python train.py --model="contrastive image-text model" --dataset="analogue clock faces" --train_examples=195000 --image_size=64 --crop_scale_min=1 --horizontal_flip=false --tokenizer="word" --vocab_size=74 --loss="softmax" --embed_dim=256 --encoder_arch="efficientnet" --encoder_norm="layernorm" --encoder_activation="silu" --encoder_channel_attention="se" --encoder_depths=[3, 6, 3] --encoder_kernel_size=5 --encoder_stem="single" --encoder_expansion=4 --encoder_widths=[40, 80, 160] --text_encoder_causal=true --text_encoder_width=256 --text_encoder_layers=6 --text_encoder_norm="layernorm_no_bias" --text_encoder_norm_position="sandwich" --text_encoder_activation="gelu_tanh" --text_encoder_mlp_ratio=3 --text_encoder_head_dim=32 --text_encoder_fused_qkv=false --text_encoder_bias="all" --text_encoder_qk_norm=false --text_encoder_parallel_block=false --text_encoder_inner_norm=false --text_encoder_positions="learned" --init="trunc_normal_002" --residual_init="none" --optimizer="adamw" --lr=0.00085 --beta1=0.9 --beta2=0.99 --eps=1e-08 --steps=14300 --batch_size=256 --epochs=18.8 --lr_schedule="cosine" --final_lr_fraction=0.05 --warmup_steps=710 --weight_decay=0.2
Rows from block 3 of the text encoder of a small contrastive image-text model, named by matrix and row number. Rows with one number belong to one neuron. Each number is 500 + 40 x the weight over its row's rms, rounded and kept within 0 to 999. All counts start at 0. Numbers have three digits each.
After each neuron's rows are labels from the 100 texts, of 14848, where the neuron reaches its highest value: "tokens" is the input token at the peak. Only what is clearly more common there than usual is listed. The data: analogue clock faces. In brackets: how many of the 100.
# fc1: MLP up (text_encoder.blocks.3.mlp.fc1.weight, 768x256), inputs 86-171
# fc2: MLP down (text_encoder.blocks.3.mlp.fc2.weight, 256x768, transposed), outputs 86-171

fc1.735:506463443442432521498480456505518494592471567484521498500446489491461453482530568502518495493484491477436515538474502556528495523563554412492514452494464526537514494512476506528492494514479447478485532488572422562413438493501549541494584476505481474460421516
fc2.735:459483445476454425475441499503522491474504544497494451460486606454530470524446514492460528510478483500523475406462503538499472498477553481522544508532472479471528473470547474479609554481455509505516491626538624484523486527439501493465513452509560575504531464
tokens: "13" (27); "20" (25); "43" (20); "50" (17)

fc1.645:532532499495584476430476556394528535580508533482552564499510484502458510505546500586453474527482505497527514500464555518466397507454525475542485528567470435513515519475466557469496424437531533527550569463462552478496513460469516524480460536438541452425472528
fc2.645:445453571461503513459576514526467497486511489460463452506475462468487470436540460511493522539510466534470534538516490492605517551527428494492568456519483490512487535520519432533502561471441570528466514514542453519468551532453515521510503457456554477521497496
tokens: "<end>" (98)

fc1.709:493486382505433546515486472521499487555468583464498487482502474491455436521505550513514551497517523460446475508449530544550543495585581454523491486512496482493483481478476497550516476511472448540504493520515452582449453481497503527509599510531518518472399499
fc2.709:493468447492488431489459498466548506468516502498473475475506592468517494581436486484463542533494526527541477399468497479458408482439545526505559529524496499474533472478566497437586545491473564493500502618506623478532471507440477455466507451527523540513579475
tokens: "20" (25); "46" (21); "16" (20); "29" (17)

fc1.178:468470460482501480520546492436495513608469604469485512437469481431481493498626447540518507513469500484479493437517505588472450510538537506484474521625479487519485492492462448533511493504490473502478488420542502508428502490433568541511494506508584467470471496
fc2.178:524482518517449390490501510422484492493488491502467464525490618487483475535461596445448503460455549515509490435516507477469382567458466490508566502504496523497509485494528469495533534500422458512455498549533521463552506539455543476473513497501557509522546523
tokens: ":" (84); "42" (16)

fc1.472:502493386474392538504515466543510459582489546475510513531471515528429467532505569478530537477472542462438491471470507540516519517615533429507548462504502530497522475511504523542491496551464430483529508484572415591410437481530515506500603498511514518485427531
fc2.472:510490445494471455484455506482539484446500548490495487448491583468517484575414508474479510534496508521510467418491505493495460487414528511497541539502441494484502478492562468448582532502461552495500501661521596493537459516460514452445505430501524535505539466
tokens: "20" (25); "44" (24); "16" (21); "36" (18)

fc1.532:504469470477517501499519511418507499549497502508483590416516492521377485492546552480449527505448598476507489503522489518422464550552519581508498538555509476477434504499488540520493443483516537552506486482448552452538526480409485544526463526478469477472509529
fc2.532:438509536475538507493462499553464519514512501494451484533505460498520501477567403537472497484519448513483582479512493577511511456535531526517550460594530497543460507507450508550492539464513506527520495430462505535501519510479461575585515536493590502518524468
tokens: "47" (30); "52" (27); "51" (24); "58" (19)

fc1.308:462517609487571447464485520491477556473487481466479465488518534493504581467489515532413394489453437518553564547532488531466486509466481556474468502525484469501480552502484482480501494468517566537475490458431505470541686527503490534468433501487467458501487456
fc2.308:491519542513523565481448506520526486404489516476542486498496474457527532546459466513486477501512485509481433476507527458499601471465517465484532499555437507515486523496490424422514521488503550500479492644452542521474583497437558529515459461476559535484469499
tokens: "13" (31); "59" (30); "58" (19); "03" (17)

fc1.345:495501392477418537491490453528493475548460541481501507528475490499449456512503577483542543485498520472429511520465498546555519497595546433517533457489498531520476486516495521543510507539467432484538518483553410576422447496504517553502590504521492511478427525
fc2.345:510480433482471434488451506481542504482515555495500475437489600469505482562432519470477524542475498505525481415482502526480457485455550492505545520508469490481524473493551480467619537487450532504504503644534617497524467523444492466471517438515522559507550450
tokens: "20" (25); "06" (21); "43" (20); "50" (17)

fc1.382:521496438469492532512492481423512475646517606506531539486448453477538459513596444527544515539512503504480478399518518542516469479515555517496500503592501520531442466511500515518482541497479457506466493398516556539455465475455515484549506491454571497478488536
fc2.382:493512474520487427475457490473537487448517466509519467486494584444523548572441448470464527513516536522541497410479480445469368494424499527500552540499459503483514492492559469377575554500480557502480495608517589489526502497484549422476526401501509534496557490
tokens: "<end>" (57); "42" (26); "29" (17)

fc1.62:497484493492524458512479496418495511579501573468533525480497520441484513557617437563469501523473501520490481425507529556449414497466558486485489528601444467512481505510480464520549455505468487498498488470485525530425532502441571518525484528491610481486451491
fc2.62:510478478515486429512567483461565521552506479509517460476491543491535574497447532486494531568483518490491499514531490503483361537460439514505512503463491525440463478492574476506551493533487597461428475576525547501509572484531492428468491446528488455478553485
tokens: ":" (100)

fc1.249:414549462454499546485455437481527444514467554489522521520506497464484487491501574523464505425483513424515461489479502504508434458505510548469491542614476480525469453486433546495485479462564555513501541491452537482539533493463476608490524551489506480399458506
fc2.249:414499525485538508493480490534524524521510489491504471537507470455556513470561361526434496499520453511507595467495480504531542449465500544499549477619533528521481508486507494476500592476547580512498511496460528520482549508502496571546518498501549524473564479
tokens: "47" (32); "17" (22); "40" (18)

fc1.467:480527607500532461473507491486487541471470471456455462507524534479485579463497541498405441474439480508544558541532477534469495519477477546482496507500476473482465551519494456505479504503511549531491458467428463472536711508503518506436448479487453439490472450
fc2.467:498521550502518561480447511516519508428483510490541497482490456458531532542455466507471471520505482518483416479500549472486607496460517478485527514537415519515473511504497426417502509487498552503468492655464552520477570486444551517510467470487567548484456499
tokens: "13" (31); "09" (20); "36" (18); "03" (17)

fc1.761:498496423502487450523528550448503506587457566479453504435474475429445502526579493516466549481447548441508511448481538612413389530539534500517472532571514396519543463480461498530550476527532468495474467411504486471428530531474551548488498530512510435501479486
fc2.761:481590526511524516493474502480483486460495434509507490573533435513526499502525455551474488428504538512527525462517504388478460501482464537505498512568535520538516524485435495478419571502606491494466507416456545439555524505481498512560457550486580490468558576
tokens: ":" (100)

fc1.72:435536468446530535469478487502542466495484511514500525524509470498447495467487599479440501442474512458504530530490502495503455485531504565497526517576504493503455493479474587480418484451558565539489519477434524468559524519455440587506493548460443450436485520
fc2.72:430497535480560493490476493529511516507523481506481495513494483478542498478566383524456477512517470508521577476524498523526505457496496576505539460642564494532448506491479511502516568463537538529517511460441535513509515491479460591570502501485556512503573470
tokens: "47" (32); "58" (26); "17" (22); "40" (18)

fc1.364:495491473455510495487520523468493527530477463497479534479534497506372526483510573445405520481413597484482524500506508514427451520546476582505512504552502505471440521476511532519462475488525531570512519466446519454518549501454476556526447549469454469444515516
fc2.364:471535542473564503492487500532492519478509471519460500523510471481520516506571401536447497462496470506519555440513493519510498481486502550509536481652552486534455525496480501507530542464567534535512506457443524511508549517472461590575499516486575492515574491
tokens: "47" (30); "58" (26); "51" (24); "04" (17)

fc1.740:459511607493589470459491521505483559481492484484498466497516517502511578452497501529404409483481442493540556548543497522475490505468480543474451502513490464498483542487483487479507496458514551533471498463424498484548697518514482541466449517479472443501488457
fc2.740:484516558509529555490438503509516495412489511478536482485501480445522533535479449511479478516517492513481432471497530458489614477454503473491518506563437510514480523502500426429524519495506551509478493645458559514456594481426545504504455460475566542494472492
tokens: "13" (31); "59" (30); "52" (22); "03" (17)

fc1.697:513456516506520459449526519410493560577486545458518536417508495484487535509536485540437461549417553487492486478502512569489434548521543456512464499533371449493455525483456451491494424459492538525520532485517508508438586445453605553494464484450581458478414477
fc2.697:565463494514439455487553508446501468503471473459444496597530499453434417507516484422520574510459537468511529476496486483515403514562455486513480501480591456487541464503554490577515539499427457535499462500524513450437493561423483451437509442526480470546500554
tokens: "<end>" (67); "59" (21)

fc1.542:527521465472410533505475495478489451542468521499502482494472548495428448552509591497507554431491511513465490482488500590463483510529522426492531497487504512554513512519499518580522453527463436499544519485569431567402462538515536497497600522510519459489465522
fc2.542:492480470482460464474453501530496494445495585466493459454492609489488431555423561523442516496467483511500430440483527539488482477466554495510551501493448485511472481490513477535563520486454497503517506654515600508543484505436500515476518448496573564503483451
tokens: "20" (47); "50" (17); "41" (17); "13" (12)

fc1.469:501498467462486515511548479476515549577497528460559479485483434522503575493505434504479504529420524469436511486491487513503491500520494488487420483548395500488521554520490438456516495552553501468478479481540462547323546461523586530518460520514545550523418474
fc2.469:491520429478484539511517512539532476570500558552475532494483534464560427462493509478581529496584473513524510507496494541526492513530514519530523507483569479490537487483503590554499576482526469499488483406533516472511383546561436466485557518505441450507581525
tokens: "<end>" (100)

fc1.370:489471470482527488484527520441480524536471473488505555439510477513367524467527533464422535508411602468478495510556516544398473540557497563519480508543517515503435512463491522508479424490529509562506523495469502463524538477454484572573469552467461451446492510
fc2.370:454515532493550515497472497526479532486509492517475485533509470491539535497565375544453490475510473488497569449506512547499507465501505534512531481641551468548468530502475484509529530478532534535509509465441514524493524519463478597592503518483586509514542483
tokens: "47" (30); "58" (26); "52" (24)

fc1.749:515483414481388535528503457523492474567468532501496520520483495507436467507507579474519539484479556474442501497471493550530500519605516404513531456484483534535500489511509502554493493544475420492513507486568404572406431508497540520492600496532504505472430515
fc2.749:508475430487449448487449507503518484459510570493507473431483588472506474560417536474476523532476502520500451416474504532471469490456544491502539530484448496474510483484556476474584528493437501499495495667537613512545467525440511455452516448518522547508504450
tokens: "20" (25); "44" (24); "36" (18); "50" (17)

fc1.691:449515600498581461458468517495466557474486476484508458493517521507514576479492503532404403498468437498520541555544499516486494489447478555481464521530475477502480560496474493479484487447514546540473508468412492494556675502527477537484444537476475447503503443
fc2.691:482515547517527551486437497520516491423500512478541484488501478449540537548488441504476478513513484521486441463498523453506608474459502463473539505570443514519491509502517439414516542490514549503468500641445554521465595492424549512491457467478555548499480501
tokens: "13" (31); "59" (30); "52" (22); "03" (17)

fc1.417:533503459483502479494538496431489526599494546484510540519481474468461516530585460528490536505429548518479489408481510535493394517489496500511493502603424475516483524516483479481499457508501508518504502429530509511406523491451563515507457530492589472487474499
fc2.417:488542557498522453526520523521490524470503582468466457529474648458513500530452587530431478510479544543502512528520509520479415529477460511499557514422448424466475484460501508556516574508483440476504500567498444439581544473512559504468465442561486464475520500
tokens: ":" (100)

fc1.755:502495443452411523521508453510511478592456565463481510529434517501473443509537571474515522491455537459444499509447472563546476521567556457494536471511487514542503498528510515557478516515472465499511485470562424549388469528489521518472603483509488461483434518
fc2.755:466489454482446480470466498511525513446487571482479460478485615471513458552417541509445501536451503502514449440456488528502489491472550490505561507529432496504499483492539469499553552473437539516499498650539593504516497510442519494444525437503559566510517458
tokens: "13" (27); "44" (24); "43" (20); "28" (18)

fc1.621:497478525470530471527508512489486544550475587449484502489466510442527503547537460568480455528476461522467502444502537585482407490484552469476517502597426473505496518519482444491519496500465461512483477452485482567416543498494641521505504500472598484509433480
fc2.621:501504447493493405493492497465505484537499503532460467529488492533492473485543545441536557488511528474493504438446487541528375521482470503515551490474523519513507491467515529512541512504451420510507502467559514472539438529464424502533537525527542556486614500
tokens: "13" (26); "59" (21); "43" (20); "29" (17)

fc1.431:447518375495429529510463440525526472524457577473516494484501477485452429542507544502527526509526497455423488532455519543543531462593564443522525482528509496506467489473502528529520470538447462522551516507509438572435447470535502525525609520519516500459417490
fc2.431:496485433492490458496467492463553491475521514501490482444502588466512513568443481473477538553493523522527493390480502499465410464427530530502564522526499474485500471487557486442589538495468554509493499606510615471529452510460480459463519445510502542507567458
tokens: "20" (25); "46" (21); "16" (20); "50" (17)

fc1.349:568451439483466480522510535394505506620496553495526573436468488509466531501532425531535569504472577481478464464487537569424460525541545431515453495494494443514517494505489528537560462534509470468523490488562516525390470480490576500504487503497560458457443505
fc2.349:500490502526475443498482500488532488435499528479504453470501571469532514534494476447497506527498468478508507438523518444514395509446452524497494554539531486473547492464589478433607545489479546487506510600505587485521506547466476422475476450508461527502564478
tokens: "<end>" (41); "23" (36); "37" (23)